Rows from block 2 of a small CTC audio transcriber, named by matrix and row number. Rows with one number belong to one neuron. Each number is 200 + 20 x the weight over its row's rms, rounded and kept within 0 to 999. All counts start at 0.
After each neuron's rows are labels from the 100 clips, of 14976, where the neuron reaches its largest size: "peak on" is the class under the peak; "strongest on" is what is common among them. Only what is clearly more common there than usual is listed. The data: Morse code for random letters and digits, with fading, noise and interfering tones. In brackets: how many of the 100, against the usual share in percent.
# gate: MLP gate (model.blocks.2.mlp.gate.weight, 1280x320), inputs 288-319
# fc1: MLP up (model.blocks.2.mlp.fc1.weight, 1280x320), inputs 288-319
# fc2: MLP down (model.blocks.2.mlp.fc2.weight, 320x1280, transposed), outputs 288-319

gate.158,193,170,151,198,221,202,203,171,175,202,196,220,196,180,212,188,228,155,206,209,187,187,224,209,203,200,229,175,219,191,212,192
fc1.158,217,238,172,224,225,195,165,204,209,221,186,214,226,208,206,220,190,224,219,226,192,212,214,187,189,202,199,193,240,212,224,171
fc2.158,187,183,189,209,187,206,212,210,203,193,234,221,229,197,218,208,201,204,187,200,162,201,197,163,200,165,161,167,220,196,201,228
peak on: gap (90 vs 35.6)
strongest on: pink noise (46 vs 20.6)

gate.411,200,216,202,205,229,200,210,241,209,207,216,182,244,210,216,236,222,228,215,201,159,193,177,198,188,192,184,199,199,222,197,216
fc1.411,181,201,154,199,243,207,223,205,207,209,253,168,222,182,207,228,189,250,199,225,181,174,204,181,199,215,152,256,186,202,230,229
fc2.411,200,184,211,198,233,187,180,195,204,191,173,228,245,210,207,208,187,206,197,216,199,223,198,195,212,232,215,200,218,217,206,239
peak on: the character "k" (27 vs 1.7)
strongest on: speed: fast (76 vs 33.7); reverberation (36 vs 15.3); the character "c" (34 vs 12); the character "k" (33 vs 12.3)

gate.762,196,208,207,206,163,228,154,219,200,233,169,194,219,206,185,199,212,171,186,209,180,146,224,167,229,150,208,202,182,199,205,203
fc1.762,170,194,228,188,203,196,207,197,186,256,205,192,189,176,202,173,200,204,220,165,200,186,198,223,209,163,191,202,199,185,189,182
fc2.762,228,214,209,182,217,198,204,171,196,203,203,221,225,193,199,200,172,215,203,195,199,188,180,217,189,169,218,190,215,193,188,195
peak on: the character "8" (33 vs 2.5)
strongest on: speed: fast (88 vs 33.7); the character "8" (42 vs 11.4); the character "9" (38 vs 11.3); reverberation (35 vs 15.3)

gate.613,213,198,235,223,218,226,216,190,203,203,173,233,198,220,205,225,207,180,191,223,210,197,190,190,219,192,177,213,210,178,216,195
fc1.613,200,191,242,212,232,199,212,196,225,224,231,190,173,202,236,210,188,167,216,202,190,149,192,225,235,209,152,227,193,163,203,229
fc2.613,185,191,203,181,235,216,215,191,212,183,207,170,195,207,248,191,224,199,189,201,204,186,230,178,128,234,199,210,197,208,232,208
peak on: the character "p" (32 vs 2); the character "g" (30 vs 1.7)
strongest on: speed: fast (98 vs 33.7); the character "9" (39 vs 11.3); the character "p" (39 vs 12.1); the character "g" (39 vs 12.2)

gate.729,204,187,202,212,228,192,227,188,205,210,215,189,238,186,189,203,168,214,174,223,199,196,212,205,183,176,176,223,169,229,196,202
fc1.729,200,174,161,194,212,198,215,208,205,185,238,209,222,195,185,199,205,199,182,218,186,158,232,221,179,181,162,220,162,230,211,213
fc2.729,183,161,223,192,196,199,205,185,195,189,195,202,214,235,183,232,230,168,193,208,192,228,196,190,185,212,202,167,226,200,189,194
peak on: the character "p" (25 vs 2)
strongest on: speed: fast (80 vs 33.7); reverberation (48 vs 15.3); the character "p" (39 vs 12.1); the character "9" (35 vs 11.3)

gate.270,247,200,186,166,207,229,215,223,226,169,211,201,233,179,189,203,239,156,185,203,185,185,222,180,189,218,172,155,192,201,217,194
fc1.270,203,194,185,204,186,192,200,216,186,187,183,163,174,223,214,187,230,167,211,222,172,143,199,198,197,198,200,194,215,196,212,176
fc2.270,180,167,189,179,188,148,232,228,216,195,212,188,222,203,161,212,181,200,216,215,194,237,166,253,207,224,190,197,203,208,192,217
peak on: gap (62 vs 35.6)
strongest on: speed: slow (79 vs 33.2); reverberation (46 vs 15.3)

gate.553,207,183,203,222,218,216,193,227,190,241,189,145,217,215,195,213,199,221,203,208,217,218,182,190,194,213,235,204,191,214,225,188
fc1.553,193,194,181,199,162,183,146,206,198,216,235,204,192,195,219,197,185,230,220,179,220,183,200,241,202,210,232,231,206,184,190,160
fc2.553,195,218,221,174,189,188,185,211,197,217,186,230,218,198,182,198,182,197,192,192,190,186,200,205,191,190,219,190,230,213,195,196
peak on: the character "q" (94 vs 2.3)
strongest on: the character "q" (95 vs 11.8); speed: fast (80 vs 33.7)

gate.208,192,205,184,175,177,175,200,148,196,223,168,194,177,204,247,223,202,205,190,205,198,193,189,230,213,212,238,206,199,208,175,207
fc1.208,222,192,215,202,202,185,203,236,205,178,234,203,188,193,175,176,207,186,198,181,239,202,219,179,209,209,207,231,225,199,235,208
fc2.208,169,226,185,172,194,203,217,181,216,187,220,189,209,217,189,179,164,210,194,272,224,219,175,205,153,200,180,215,193,200,237,196
peak on: the character "j" (30 vs 2.2); the character "p" (27 vs 2)
strongest on: speed: fast (93 vs 33.7); reverberation (54 vs 15.3); the character "1" (36 vs 11.4); the character "j" (34 vs 11.4)

gate.594,212,199,198,221,210,184,216,195,194,226,207,186,195,188,205,227,194,215,171,205,176,159,186,206,189,175,200,180,234,195,207,216
fc1.594,201,204,212,176,183,185,198,191,195,205,209,193,201,209,208,172,157,228,218,219,193,160,182,197,184,202,223,200,178,209,169,195
fc2.594,240,191,217,219,242,176,209,239,156,215,174,202,181,203,191,219,164,252,172,178,193,196,194,186,238,202,222,208,164,198,188,184
peak on: the character "k" (34 vs 1.7); the character "w" (26 vs 1.7)
strongest on: speed: fast (98 vs 33.7); the character "k" (40 vs 12.3); the character "w" (38 vs 12.4); the character "m" (30 vs 12.6)

gate.653,199,205,192,251,240,200,246,210,189,172,198,219,198,183,212,222,201,191,167,206,202,206,221,206,185,207,161,192,216,215,198,240
fc1.653,182,180,236,208,218,200,223,216,181,160,195,205,198,208,196,181,150,195,242,196,197,217,205,211,184,219,176,203,168,183,142,229
fc2.653,208,206,232,182,238,179,222,195,221,203,214,168,203,220,217,231,199,199,173,171,201,207,210,183,213,248,258,187,205,206,195,195
peak on: the character "s" (56 vs 1); the character "r" (36 vs 1.4)
strongest on: the character "s" (66 vs 12.7); the character "r" (46 vs 12.9)

gate.118,209,171,227,207,190,195,216,210,220,180,188,190,212,203,205,198,192,184,210,193,213,192,198,189,195,177,221,206,199,201,244,209
fc1.118,206,212,207,226,214,230,212,172,199,225,222,212,227,191,200,236,226,246,191,185,216,226,180,187,229,231,191,177,202,218,181,187
fc2.118,181,201,204,191,211,228,225,184,210,206,226,197,220,180,178,230,202,227,188,220,201,224,197,201,229,184,205,184,222,186,209,157
peak on: the character "7" (45 vs 2.4); the character "b" (36 vs 1.7)
strongest on: speed: medium (63 vs 33.2); the character "7" (51 vs 12.4); the character "b" (42 vs 12.1)

gate.104,195,213,145,176,202,205,203,209,202,202,164,186,182,222,227,210,177,172,176,189,195,194,215,159,200,207,252,173,220,197,157,222
fc1.104,188,174,238,224,216,205,229,224,195,183,243,182,192,194,170,211,220,203,224,173,202,196,193,200,206,159,184,201,182,212,225,176
fc2.104,206,195,197,174,193,190,212,191,231,217,222,204,228,207,188,189,181,227,206,204,201,202,209,219,222,185,178,182,235,198,205,192
peak on: the character "7" (44 vs 2.4); the character "b" (42 vs 1.7)
strongest on: the character "7" (53 vs 12.4); the character "b" (51 vs 12.1)

gate.343,221,219,241,184,210,217,188,192,190,198,210,227,237,180,164,218,192,185,178,189,223,216,226,163,231,173,172,211,177,207,254,187
fc1.343,226,186,132,210,196,202,204,205,242,199,201,161,208,204,207,205,217,214,215,200,216,218,154,186,205,216,223,173,206,212,178,177
fc2.343,193,203,201,176,204,190,201,243,192,210,203,195,212,169,196,197,176,243,171,177,185,168,214,216,267,188,196,179,198,177,209,172
peak on: the character "7" (73 vs 2.4)
strongest on: speed: fast (98 vs 33.7); the character "7" (77 vs 12.4)

gate.206,170,185,215,208,227,185,232,176,206,195,203,226,212,199,227,209,179,198,205,162,182,200,205,224,158,180,183,174,177,149,213,258
fc1.206,199,178,187,224,216,201,207,184,188,191,205,187,191,245,178,181,194,204,208,220,187,222,209,170,197,235,171,232,207,193,174,201
fc2.206,205,204,251,206,256,185,216,237,204,213,187,162,189,171,232,206,191,201,182,151,191,152,211,207,213,179,244,208,195,211,204,217
peak on: the character "5" (75 vs 1.6)
strongest on: speed: fast (96 vs 33.7); the character "5" (77 vs 12)

gate.298,194,197,190,204,220,206,212,189,192,214,205,195,220,197,169,198,206,216,159,202,170,221,172,180,183,181,208,215,202,224,189,185
fc1.298,208,169,195,212,226,161,220,199,204,239,201,190,189,189,144,180,180,226,188,222,179,239,202,194,196,216,179,207,200,214,205,175
fc2.298,194,188,230,211,227,206,215,232,179,207,227,191,214,181,214,210,220,223,182,188,231,200,209,215,207,196,246,257,195,190,210,190
peak on: the character "c" (39 vs 2); the character "k" (29 vs 1.7)
strongest on: the character "c" (46 vs 12); the character "k" (39 vs 12.3); the character "y" (37 vs 12)

gate.525,208,204,202,240,227,207,228,202,206,207,162,191,224,202,193,195,186,181,193,180,168,174,180,174,209,197,161,204,195,182,177,242
fc1.525,205,212,236,184,149,228,190,198,198,193,202,208,187,185,203,222,210,220,176,230,227,232,212,226,200,174,232,193,217,227,206,151
fc2.525,187,193,207,151,176,180,222,191,192,219,216,153,199,210,210,221,224,176,181,182,208,219,184,184,186,220,193,193,216,188,192,206
peak on: the character "3" (50 vs 2.2); the character "v" (45 vs 1.7)
strongest on: speed: fast (100 vs 33.7); the character "v" (55 vs 12.5); the character "3" (51 vs 11.4)

gate.510,210,208,215,205,208,172,176,211,204,159,209,217,199,198,196,205,222,177,191,224,178,199,205,196,208,186,178,213,229,211,177,192
fc1.510,247,218,203,189,205,183,177,218,188,166,188,191,200,208,189,190,197,189,186,220,197,188,210,217,206,157,211,182,203,193,195,173
fc2.510,186,185,178,201,217,180,189,223,195,212,192,186,168,190,176,186,193,241,175,233,218,188,234,219,223,192,186,249,179,192,220,197
peak on: the character "t" (53 vs 0.7)
strongest on: the character "t" (64 vs 13.8)

gate.354,211,228,183,182,220,193,238,211,238,219,208,207,214,223,196,217,219,182,185,204,164,179,189,162,222,174,212,197,250,195,211,188
fc1.354,189,186,202,203,217,226,198,192,167,187,172,227,237,169,207,201,199,196,196,203,236,208,201,204,167,224,178,187,179,225,198,244
fc2.354,206,202,213,217,163,193,198,219,229,181,189,175,227,183,209,204,205,204,216,169,202,200,182,196,208,197,238,209,220,167,159,207
peak on: the character "t" (99 vs 0.7)
strongest on: the character "t" (99 vs 13.8); speed: medium (94 vs 33.2); first character: t (31 vs 3)

gate.353,212,197,172,171,212,194,203,184,218,189,224,193,212,219,213,214,203,192,172,222,208,191,228,205,199,199,161,202,173,236,223,204
fc1.353,186,175,216,208,197,195,204,200,236,201,177,215,228,213,211,200,217,192,211,236,214,202,220,164,199,203,148,201,172,191,210,217
fc2.353,194,175,221,167,205,200,223,209,214,199,203,166,207,214,216,221,202,182,173,174,194,196,196,175,161,210,207,170,229,200,213,198
peak on: the character "p" (37 vs 2); the character "g" (30 vs 1.7)
strongest on: speed: fast (67 vs 33.7); the character "p" (41 vs 12.1); the character "g" (37 vs 12.2); the character "9" (35 vs 11.3)

gate.372,189,172,259,203,178,198,198,176,173,197,159,210,218,196,191,223,215,163,191,205,188,196,202,216,191,206,204,214,190,195,209,207
fc1.372,196,219,206,226,210,215,211,186,198,160,167,194,232,206,223,229,210,185,214,200,191,201,188,224,226,233,171,221,210,186,198,222
fc2.372,219,213,220,184,190,182,216,190,220,172,198,240,220,215,176,204,171,207,194,186,168,205,178,231,204,183,234,191,183,237,184,171
peak on: the character "q" (67 vs 2.3)
strongest on: speed: fast (96 vs 33.7); the character "q" (70 vs 11.8)

gate.330,238,175,184,163,214,218,203,188,208,216,229,193,192,226,246,191,232,220,182,181,200,215,225,201,222,153,218,202,210,206,185,156
fc1.330,232,181,208,221,200,199,193,244,192,196,198,212,181,227,198,228,219,224,180,161,181,213,185,205,246,194,190,220,217,201,153,188
fc2.330,215,232,210,202,208,193,218,199,230,194,220,198,191,202,182,220,227,199,202,222,170,200,191,184,203,210,153,187,175,180,168,236
peak on: the character "t" (84 vs 0.7)
strongest on: the character "t" (87 vs 13.8); speed: slow (78 vs 33.2)

gate.459,188,238,212,162,208,183,200,188,219,206,215,201,187,198,200,190,204,209,192,197,182,182,219,204,210,192,225,177,168,203,206,197
fc1.459,162,202,206,168,206,194,223,199,179,209,197,195,187,173,209,194,206,217,177,214,201,182,207,222,183,208,228,190,207,221,195,210
fc2.459,247,209,220,205,203,225,179,184,183,189,216,211,181,185,222,195,226,194,180,163,217,148,167,166,191,199,216,195,204,174,170,217
peak on: the character "y" (38 vs 2.4); the character "c" (35 vs 2)
strongest on: speed: fast (83 vs 33.7); the character "y" (46 vs 12); the character "c" (43 vs 12)

gate.37,191,212,169,220,208,206,186,190,224,189,209,193,211,243,185,218,215,177,198,172,211,210,189,157,234,177,177,211,234,196,209,216
fc1.37,184,203,238,247,188,222,190,216,215,189,168,205,185,220,157,210,183,229,236,184,190,216,187,230,215,213,201,211,183,175,184,184
fc2.37,177,197,241,192,205,183,170,159,174,189,172,207,194,226,219,209,221,200,205,187,197,199,173,174,199,196,162,228,227,187,226,206
peak on: the character "s" (39 vs 1)
strongest on: speed: fast (83 vs 33.7); the character "s" (52 vs 12.7); reverberation (50 vs 15.3)

gate.497,188,173,186,190,186,194,198,202,191,183,212,188,205,182,203,188,171,202,197,136,201,185,173,218,197,203,175,220,194,212,259,223
fc1.497,222,230,216,204,207,223,220,178,214,197,197,215,200,206,209,215,218,199,191,246,220,225,221,161,206,189,211,182,200,203,178,196
fc2.497,232,203,221,173,207,198,218,218,215,210,214,194,242,146,212,220,216,199,169,170,168,199,215,218,181,179,184,191,217,207,176,180
peak on: gap (100 vs 35.6)
strongest on: clipping (28 vs 8)

gate.673,164,216,187,193,218,198,191,195,188,220,191,228,210,179,221,184,205,217,164,206,202,231,217,198,188,186,210,161,215,193,234,199
fc1.673,206,169,215,223,195,184,206,183,219,202,201,199,205,212,187,197,193,208,204,193,202,160,165,206,179,185,181,236,195,208,177,188
fc2.673,220,194,215,214,200,184,202,179,146,206,159,209,177,183,195,171,213,216,212,211,192,193,196,211,208,200,207,223,216,186,211,217
peak on: the character "c" (45 vs 2)
strongest on: speed: fast (100 vs 33.7); the character "c" (50 vs 12); the character "f" (35 vs 12)

gate.292,215,234,196,205,194,192,173,206,206,207,191,219,218,179,182,219,198,194,198,192,238,206,197,183,246,190,210,189,187,180,225,207
fc1.292,206,198,197,209,191,221,226,188,215,191,229,173,205,188,214,190,211,219,172,203,226,234,183,169,172,183,191,183,208,223,186,185
fc2.292,161,205,215,219,204,187,217,224,207,198,196,209,233,185,183,197,180,224,202,191,207,175,195,181,271,156,197,179,246,203,189,189
peak on: the character "8" (37 vs 2.5); the character "z" (34 vs 2)
strongest on: speed: fast (91 vs 33.7); the character "z" (41 vs 12); the character "8" (40 vs 11.4); the character "7" (38 vs 12.4)

gate.507,179,167,210,193,218,200,217,180,232,200,218,191,212,232,184,191,202,195,187,203,175,174,193,191,209,183,188,218,197,195,198,220
fc1.507,178,189,208,180,221,196,200,189,211,224,200,197,247,201,168,187,173,177,207,200,180,209,217,173,221,191,181,229,164,212,218,233
fc2.507,205,187,219,207,209,152,192,215,184,220,192,189,207,186,195,169,208,218,197,190,217,191,216,231,207,198,227,252,184,205,216,201
peak on: the character "c" (35 vs 2); the character "y" (31 vs 2.4)
strongest on: speed: fast (96 vs 33.7); the character "c" (43 vs 12); the character "y" (40 vs 12); the character "k" (37 vs 12.3)

gate.127,217,180,218,172,181,210,213,179,217,152,219,223,239,197,203,201,229,169,172,216,202,217,206,146,192,182,173,221,186,211,186,219
fc1.127,210,210,245,209,185,188,186,188,193,184,179,212,215,190,191,215,182,176,188,235,162,234,200,155,188,201,160,238,202,236,199,178
fc2.127,176,218,177,190,182,258,207,197,163,216,168,206,235,205,194,212,182,207,194,188,225,219,217,187,190,178,216,181,210,234,204,213
peak on: gap (77 vs 35.6)
strongest on: speed: fast (95 vs 33.7)

gate.746,185,189,224,221,215,195,225,211,207,212,198,185,197,199,203,151,193,212,207,157,202,211,209,195,184,218,175,196,185,190,154,229
fc1.746,175,206,153,197,208,196,204,186,201,198,211,205,189,209,206,203,226,213,198,210,207,216,193,201,201,238,187,246,216,206,209,209
fc2.746,184,220,196,181,215,210,202,184,222,187,200,244,197,217,218,210,155,169,176,186,179,202,205,185,197,200,208,169,187,223,214,196
peak on: the character "y" (32 vs 2.4)
strongest on: speed: fast (86 vs 33.7); the character "y" (41 vs 12); the character "4" (32 vs 11.7); the character "x" (32 vs 12.4)

gate.42,212,202,215,172,155,229,175,217,185,204,227,220,231,180,159,201,186,196,167,229,212,204,194,186,219,154,180,180,205,227,220,226
fc1.42,184,179,205,226,198,182,206,194,198,204,169,174,204,233,200,228,238,206,222,163,188,215,183,186,195,199,214,223,194,192,158,163
fc2.42,220,193,209,182,226,139,188,213,215,192,233,225,225,149,224,211,181,239,168,165,200,185,205,220,233,191,180,203,212,227,194,196
peak on: gap (94 vs 35.6)
strongest on: speed: fast (62 vs 33.7); reverberation (35 vs 15.3)

gate.651,184,191,196,220,202,168,171,201,192,199,205,191,165,188,183,208,187,189,173,177,201,206,178,224,213,231,224,222,257,194,192,208
fc1.651,197,204,182,178,180,204,223,208,182,201,237,191,221,202,195,202,228,226,215,177,180,237,184,222,173,202,179,200,185,181,165,221
fc2.651,185,232,196,198,187,191,180,184,204,179,180,238,163,204,211,193,201,179,204,184,171,182,188,200,203,212,170,193,170,194,211,237
peak on: the character "v" (27 vs 1.7); the character "x" (25 vs 2.1)
strongest on: speed: fast (82 vs 33.7); the character "v" (40 vs 12.5); the character "4" (36 vs 11.7); the character "x" (32 vs 12.4)

gate.115,201,179,188,257,186,204,194,192,199,216,192,216,204,196,178,200,207,191,199,160,222,237,194,180,171,205,178,188,212,157,220,180
fc1.115,182,189,205,217,203,202,194,185,198,184,147,236,217,196,204,211,204,200,204,211,234,193,229,161,188,185,175,196,207,180,235,217
fc2.115,213,204,179,232,185,196,170,144,194,214,229,207,229,207,229,193,202,188,192,171,228,185,189,193,182,202,200,179,210,183,241,218
peak on: the character "5" (28 vs 1.6)
strongest on: reverberation (82 vs 15.3); speed: fast (69 vs 33.7); the character "5" (36 vs 12); the character "6" (29 vs 12)

gate.481,212,174,180,190,187,197,231,199,210,162,199,180,180,194,200,171,192,181,184,175,233,199,174,188,219,170,213,185,203,209,209,199
fc1.481,199,204,212,188,200,188,205,241,173,160,224,211,220,206,227,191,220,191,191,185,223,239,211,182,243,204,205,218,187,172,203,202
fc2.481,192,204,195,161,203,170,205,163,201,199,189,222,143,193,166,223,243,171,199,221,189,185,193,204,167,217,187,223,214,205,204,186
peak on: the character "3" (51 vs 2.2); the character "2" (33 vs 2.7)
strongest on: speed: fast (86 vs 33.7); the character "3" (53 vs 11.4); the character "2" (37 vs 11.9)

gate.44,228,214,193,220,203,192,187,177,195,199,177,229,211,202,162,230,184,193,189,197,191,191,212,186,205,204,197,210,200,192,244,215
fc1.44,180,213,212,200,192,222,243,222,215,215,224,215,206,173,200,205,211,191,178,172,233,227,166,196,193,203,215,194,195,221,204,186
fc2.44,186,200,206,176,187,219,185,228,197,204,244,204,209,205,192,231,203,188,206,162,200,189,170,215,212,207,217,163,192,211,189,171
peak on: the character "k" (82 vs 1.7)
strongest on: speed: fast (98 vs 33.7); the character "k" (85 vs 12.3)

gate.235,186,215,169,197,199,203,203,174,225,218,200,182,193,195,200,196,191,196,194,192,188,177,205,191,212,201,199,203,199,193,204,185
fc1.235,212,220,196,192,172,179,183,159,209,206,178,205,194,147,185,168,171,181,187,219,212,182,243,214,193,180,237,203,204,229,213,176
fc2.235,183,203,186,198,227,216,190,238,193,196,225,208,261,219,239,195,181,203,189,138,190,213,200,209,224,172,195,155,208,212,202,213
peak on: the character "c" (32 vs 2)
strongest on: speed: fast (99 vs 33.7); the character "c" (46 vs 12); the character "f" (34 vs 12); the character "3" (31 vs 11.4)

gate.561,217,212,207,202,179,220,206,209,200,203,217,205,232,180,184,219,231,192,155,203,205,183,201,203,185,145,189,213,227,231,244,207
fc1.561,192,197,226,177,211,187,173,186,195,199,168,209,201,194,229,191,195,199,239,203,198,188,216,154,213,200,226,197,194,180,179,170
fc2.561,197,176,218,174,185,204,177,216,175,256,181,200,166,218,190,212,214,197,197,173,204,196,198,208,188,228,229,210,197,171,193,149
peak on: gap (97 vs 35.6)
strongest on: speed: fast (89 vs 33.7); the character "d" (31 vs 12.7)

gate.484,172,207,199,194,212,198,203,187,231,213,229,214,229,194,152,173,196,189,180,187,191,205,198,207,208,189,158,197,181,210,232,207
fc1.484,191,189,189,172,212,198,199,207,220,198,185,167,208,220,176,213,172,200,222,191,140,197,197,169,185,194,202,200,191,181,205,215
fc2.484,199,158,225,183,206,160,211,209,202,180,168,168,210,192,203,182,194,218,197,218,245,218,180,205,225,197,208,245,222,217,208,197
peak on: the character "c" (39 vs 2); the character "y" (36 vs 2.4)
strongest on: speed: fast (100 vs 33.7); the character "c" (50 vs 12); the character "y" (49 vs 12); the character "k" (35 vs 12.3)

gate.177,188,211,214,192,246,183,216,176,181,203,180,198,190,197,185,216,210,213,186,229,195,207,203,226,204,198,231,204,204,219,214,239
fc1.177,193,185,204,230,182,194,202,187,212,190,181,203,180,203,187,199,169,200,234,186,210,217,158,225,220,219,168,263,229,189,175,216
fc2.177,191,212,181,220,211,204,209,213,178,188,188,206,192,195,171,156,178,191,247,225,189,201,224,226,185,217,152,171,185,235,218,209
peak on: the character "t" (47 vs 0.7)
strongest on: speed: fast (85 vs 33.7); reverberation (56 vs 15.3); the character "t" (54 vs 13.8)

gate.536,204,198,216,164,194,173,198,198,224,211,189,205,184,198,196,200,200,194,172,236,204,175,225,176,235,160,237,221,208,215,201,181
fc1.536,216,221,190,238,199,207,189,211,189,191,201,196,210,196,199,194,214,212,232,165,223,235,185,202,174,230,160,181,182,174,202,212
fc2.536,196,218,177,196,168,196,189,204,192,221,216,197,208,179,182,210,200,223,193,232,188,202,192,231,239,220,203,185,201,165,224,152
peak on: the character "k" (46 vs 1.7); the character "q" (40 vs 2.3)
strongest on: the character "k" (50 vs 12.3); the character "q" (44 vs 11.8)

gate.601,209,220,203,199,191,175,179,191,185,246,203,165,172,195,197,218,167,213,209,186,213,205,194,195,220,205,206,256,195,201,219,159
fc1.601,241,196,220,197,205,191,203,188,219,204,170,208,205,183,184,197,191,195,170,208,246,208,227,177,235,187,203,222,207,219,257,191
fc2.601,217,211,184,207,211,210,179,211,226,188,227,201,232,240,229,191,140,183,190,193,236,195,177,199,156,179,171,188,140,196,199,211
peak on: the character "3" (73 vs 2.2)
strongest on: speed: fast (95 vs 33.7); the character "3" (79 vs 11.4)

gate.418,199,187,200,205,191,187,166,185,219,219,152,200,211,193,194,191,179,210,215,176,235,172,200,177,243,192,170,206,214,185,208,170
fc1.418,202,242,174,183,199,194,183,221,215,187,258,148,214,219,223,200,212,202,226,202,197,191,145,200,191,198,181,185,158,184,207,209
fc2.418,180,196,195,209,179,211,191,180,194,216,178,198,183,221,215,198,228,180,193,174,183,206,217,191,244,189,207,189,171,216,174,221
peak on: the character "v" (35 vs 1.7); the character "4" (34 vs 1.9)
strongest on: speed: fast (88 vs 33.7); the character "v" (43 vs 12.5); the character "4" (42 vs 11.7); reverberation (38 vs 15.3)

gate.369,198,177,138,204,220,194,221,198,233,191,197,189,237,222,210,201,184,189,182,207,195,203,188,185,211,206,147,206,190,231,199,238
fc1.369,178,194,203,198,207,219,224,182,190,198,187,165,190,234,204,219,202,220,215,189,163,204,172,184,190,201,220,183,221,166,186,206
fc2.369,228,208,188,198,188,186,188,226,208,196,194,217,151,178,190,177,158,240,218,231,193,175,216,201,249,179,170,219,167,184,203,185
peak on: the character "v" (38 vs 1.7); the character "3" (31 vs 2.2)
strongest on: speed: fast (99 vs 33.7); the character "v" (50 vs 12.5); the character "3" (42 vs 11.4)

gate.242,198,247,183,159,184,211,199,200,199,188,235,201,206,201,223,199,230,212,192,193,192,187,202,170,192,205,185,190,196,196,228,227
fc1.242,196,171,211,201,223,181,216,214,187,197,209,188,190,199,248,215,206,198,218,192,185,184,199,148,163,203,185,188,210,177,185,195
fc2.242,176,186,206,174,228,162,238,238,224,183,200,217,248,224,206,221,179,204,196,208,208,206,202,198,203,212,200,206,247,217,236,192
peak on: the character "7" (38 vs 2.4)
strongest on: the character "7" (42 vs 12.4); reverberation (41 vs 15.3)

gate.544,219,172,210,211,209,205,242,182,204,188,160,194,210,184,191,208,198,182,184,183,191,206,214,178,175,203,197,168,221,176,213,220
fc1.544,194,236,205,201,191,210,200,178,218,211,210,240,211,208,190,211,187,205,172,235,205,176,177,226,225,208,197,202,184,243,201,215
fc2.544,216,197,207,165,208,175,222,201,182,200,195,191,167,192,166,235,226,138,203,213,191,204,206,184,175,225,185,202,229,199,174,174
peak on: the character "v" (25 vs 1.7)
strongest on: reverberation (91 vs 15.3); the character "v" (33 vs 12.5)

gate.650,203,206,189,206,164,161,167,192,210,216,217,191,187,211,188,183,175,196,193,205,217,210,261,208,220,173,242,177,182,194,208,147
fc1.650,223,191,155,169,157,219,176,222,199,181,205,205,231,189,172,193,188,207,195,212,210,200,185,209,212,206,188,188,171,215,226,201
fc2.650,194,179,191,220,163,214,156,182,194,184,176,195,213,223,192,217,239,174,217,220,196,234,185,198,178,189,201,188,227,225,183,219
peak on: the character "8" (61 vs 2.5)
strongest on: speed: fast (82 vs 33.7); the character "8" (64 vs 11.4); the character "9" (31 vs 11.3)

gate.725,194,204,246,194,234,229,230,215,194,177,202,227,231,175,227,208,191,223,200,180,201,203,188,181,222,201,181,208,195,196,204,250
fc1.725,180,222,192,222,220,209,202,167,187,215,198,233,205,199,246,201,210,199,196,212,234,232,209,194,207,226,212,172,219,195,220,235
fc2.725,220,200,169,212,200,204,183,181,209,207,203,209,223,224,222,218,202,182,190,140,219,212,200,177,188,191,206,167,184,228,195,225
peak on: the character "c" (25 vs 2)
strongest on: the character "c" (40 vs 12); the character "f" (35 vs 12)

gate.574,180,172,202,197,191,211,207,181,172,200,215,179,202,197,219,203,203,202,157,201,197,197,193,238,198,194,214,180,205,233,190,246
fc1.574,191,191,205,168,164,191,192,185,199,200,234,192,211,185,203,193,202,192,176,181,189,184,176,230,194,200,206,186,178,218,198,230
fc2.574,196,210,188,193,170,238,193,234,232,214,215,193,208,217,191,231,201,208,240,211,153,190,195,185,207,227,177,177,196,207,205,179
peak on: the character "5" (44 vs 1.6); the character "6" (37 vs 2)
strongest on: speed: fast (99 vs 33.7); the character "5" (51 vs 12); the character "6" (41 vs 12)

gate.501,190,240,176,198,222,218,216,166,203,202,210,201,204,184,223,240,192,210,191,221,182,175,190,238,200,202,185,205,201,208,176,201
fc1.501,191,245,201,184,195,175,175,190,200,233,178,194,185,186,241,218,190,229,206,232,186,219,221,220,168,234,218,158,173,224,184,200
fc2.501,202,166,227,224,218,209,149,248,193,196,178,192,195,190,213,226,219,189,203,153,172,202,198,211,248,197,217,181,216,205,149,213
peak on: the character "p" (32 vs 2); the character "j" (25 vs 2.2)
strongest on: speed: fast (97 vs 33.7); the character "p" (38 vs 12.1); the character "j" (33 vs 11.4)